config.yaml
encoder_arch: "efficientnet"
model: "image VQ-VAE"
dataset: "drawn small creatures on textured ground"
train_examples: 203450
image_size: 32
crop_scale_min: 1
horizontal_flip: true
translate: 0.06
color_jitter: 0.2
bottleneck: "vq"
downsampling_factor: 4
encoder_norm: "batchnorm"
encoder_activation: "relu"
encoder_drop_path: 0.2
encoder_depths: [2, 4, 2]
encoder_kernel_size: 3
encoder_stem: "deep"
encoder_expansion: 4
encoder_widths: [32, 56, 96]
loss: "mse"
latent_channels: 4
decoder_norm: "batchnorm"
decoder_activation: "gelu"
decoder_widths: [48, 48, 96]
decoder_blocks_per_level: 2
decoder_block: "basic"
decoder_attention: false
decoder_upsampling: "nearest_conv"
codebook_size: 256
init: "lecun_normal"
residual_init: "zero_last"
optimizer: "normuon"
muon_scale: "match_rms_adamw"
learning_rate: 0.0029
momentum: 0.95
nesterov: true
orthogonalizer: "polar_express"
adamw_lr_other_params: 0.0017
max_grad_norm: 1.0
max_steps: 9900
batch_size: 256
epochs: 12.5
lr_schedule: "cosine"
final_lr_fraction: 0.01
warmup_steps: 1980
weight_decay: 0.09
adamw_weight_decay_other_params: 0.05
Rows from block 4 of the encoder, named by matrix and row number. Each number is 128 + 24 x the weight over its row's rms, rounded and kept within 0 to 255. All counts start at 0. Numbers have three digits each. After the name is the row's rms in percent of the matrix's.
# convs2: project pointwise conv (encoder.blocks.4.convs.2.weight, 56x224x1x1), inputs 168-223
convs2.10 100:096106106152113154132151101140149118150153109121197115107111083087135134120172182164130171109154122101125110149131124117107146155160131175194124122136113158116110150140
convs2.11 099:085086146101132060100131109137120134121215107140101074104154162160140093112127174113163126144130129127096178108115142131143156107140124150154139103124122146103108133115
convs2.12 105:118157118170130111113179098117099169138128102128119140104116108121161150160152163110176139116132135097100151091132109170165103100121126123139129135124113115149121092114
convs2.13 105:152104136129144090138101121119130137126170144133119119171149119149174134148139167142140109161100170138122122143110151106140141122156098136138039112137110179132146116135
convs2.14 099:119114153125138060151084139127114097111104141108099148110145159089139106135124135129145081148121146124143142133118095118123151135114102151130152123127113103160110145106
convs2.15 101:130142146115137129116107127156132106132167133131085140143156130136079153108117124103149142126155094102131162069134120129164104108148135121138153157129103163099156138141
convs2.16 097:111144143071124159184136152146098162150153097106166132110132115145096114110123147165098093151110113103108100116165148175113104110130163113113162108103122123139140137113
convs2.17 101:117071148140146083126164124086101123136120127142128086091121136090108172082139135109107142113149148097128109111122109074147088127102112090132095112135106149118149132144
convs2.18 098:148145101100136163131131140167130146128137106145107122137176122122174106102143080135135163134122144126132093148120101159116108121115096111124190133134146126101135123138
convs2.19 099:151118109123134091131185076131116097098107129085147145185107112158148140157121127141142127126117104120102114137111109145141119118118124136099152158140152156106096125106
convs2.20 100:131089156124098110062097142105121091107090145130129102121131092136149119118181143137124151165129156128135115112099144137112161170110112159099136120155173120126118132141
convs2.21 092:157109090157100145103109076081123117173110095107131142132110133144127146137126077134104137115091161117140116066101126139123169083124143138135099122178136163101100113111
convs2.22 107:135113144135141129125165082101119131139132084144091121140116109132103172138072117129098095135122095106126136105110144107107127143154151134074092131125140118147106159155
convs2.23 099:138143161116120091152092125124128146112089138144108149126124108091134108095142092128097082139088109130169114119137115176121099116132130128147104125135103155129173140118
convs2.24 095:152100109100129087107174143078124140130162146148095118096129199132117097080137170110114111117151110118133149118155146125157168136116073123140163120153140121114136162137
convs2.25 101:147168206126098131120146122113093111148126112124127123135135130130140108146172124120144104109108117158142119132137104115104156162131101123129119135109098105169155117138
convs2.26 100:120150133137133084147162133133116128108163141138098118078132136121134118159103116122157139133113128132148152092123145175140124086144145109127144173133141146090161123156
convs2.27 096:114114131157096085036100125110091150140191137153125098187131111150129122089134138101129109139145120114125089094127116126159116111116127114150100132166101115173171136150
convs2.28 095:131111117076145097107128149149135140117106121182113180128113104145112129126129157118139093067144128115105102134128121145136123096170147137121110134198137132129139157137
convs2.29 102:098101167154156142116138099095126134095127142167115160119142182126130141163126113131144127139083105164169102126153085086112097111108121124124164126160080121131109147128
convs2.30 102:111103166136147113142106138098129171088123138165144169149124106108128166095155121116120160152129109126119123062113129122142112089152115142114140064115146090126114134111
convs2.31 101:087074068129136120126117137132097159182126106137143094124127159106167143124139113096113127119131145124148156131105105136144159074127127155120118131077174110166087161118
convs2.32 102:173167100128114090132121145114127135162131142133095155078133159114179116144153131158147121133141154142109151123077142126141150151148142108129131078131091111115165149108
convs2.33 099:136144118159093142115184135155127122144135110161065109103119174126161117144151164126118132086108095124138093077106117145116127134165132126081157186078160119135121108108
convs2.34 107:162115115113098150128128119124136143170133153120160121132138101110168131130138121099144161109134147116099179138142179130149149127154097145121099119147115095143104140152
convs2.35 093:118092149100179129141164118125099136081140112129138176127145159159140110146132156111105134126122129154120159104158124157134159157156116118153128116131083141151069128109
convs2.36 098:121171145152129209118123158074131145157114134099116128141152117104129162133143097121123131096090136147158135108111107137109114127126166115141105121164164135116131124143
convs2.37 101:175144114087089153117121135132114122111101127145151150120083072094099096168107096127119115070093163127104141132137128151151128143100143124148181100138153146099112165083
convs2.38 099:135137160097129138127077158134125136125096125116136121167143113105118111138156135079119105150118136104159131136105104127110082111110127116090098101153128188124113103138
convs2.39 100:109127103122141185122141128127117113146186117161106139098129126146132138149145142101090135087106123135132132104110127112091119073113096103121096084115135106130110087125
convs2.40 099:128106136126141090146112158125116148139155131141116117151155085118158166140178138109127158121132110120126145097164096092100095123143132134100129122133163090131117146129
convs2.41 102:121156083155138103101115153104134152170133137125114074151133148093137145089170114102144112136142144100117105112145160093157110146136084127105170141177099148077142098131
convs2.42 101:161127150114130131123107133104145138144113114104151088122139165162123149127109119172136128125114149130111157146145159121090142121124142137117159146143107139106101171102
convs2.43 099:156132167117169109099119143136140086162129134140099132104133109135134126150112144106121130102121122148137120127139095108139089147132114140120144121165107149128124138114
convs2.44 098:144159144140117158103127128129117100120124162116160135135121165114139112170135126099135145103133119121137139146126138076119136140146147126161155101092126086122126167106
convs2.45 100:136132090144124137123134098110123139150179099102162123148107126166114114142113108148144122126160143088089122111126151059146163122153087108135073124155088156133115156176
convs2.46 099:124118120145161084150112146146152117114101126107157102140151098140115155119143114111094168111143138143146144128162134168101102141115126164121132147082146135157101104112
convs2.47 103:135150142110112203127101140139117151151144110115181099121166109129136125178101166150111153145122153167099114129113180176135105146149135121183116117119156144117087140082
convs2.48 103:100128125182184108140115141082117134147113111168106088155161161125124135144115103098124145153154117129129159125167131135151097153167101120173100162108106126137119126101
convs2.49 099:138131161131103122126156137105129116125122121112174114129125157160101125084125123145120095147155085128145152130133144127148160097142182130135106161126139158143135148118
convs2.50 105:079149162115152127124124121100123126118093129127108114112138138136138147098154124168112137152144173146141124121147157137077153129155120116105130165155139103136142106111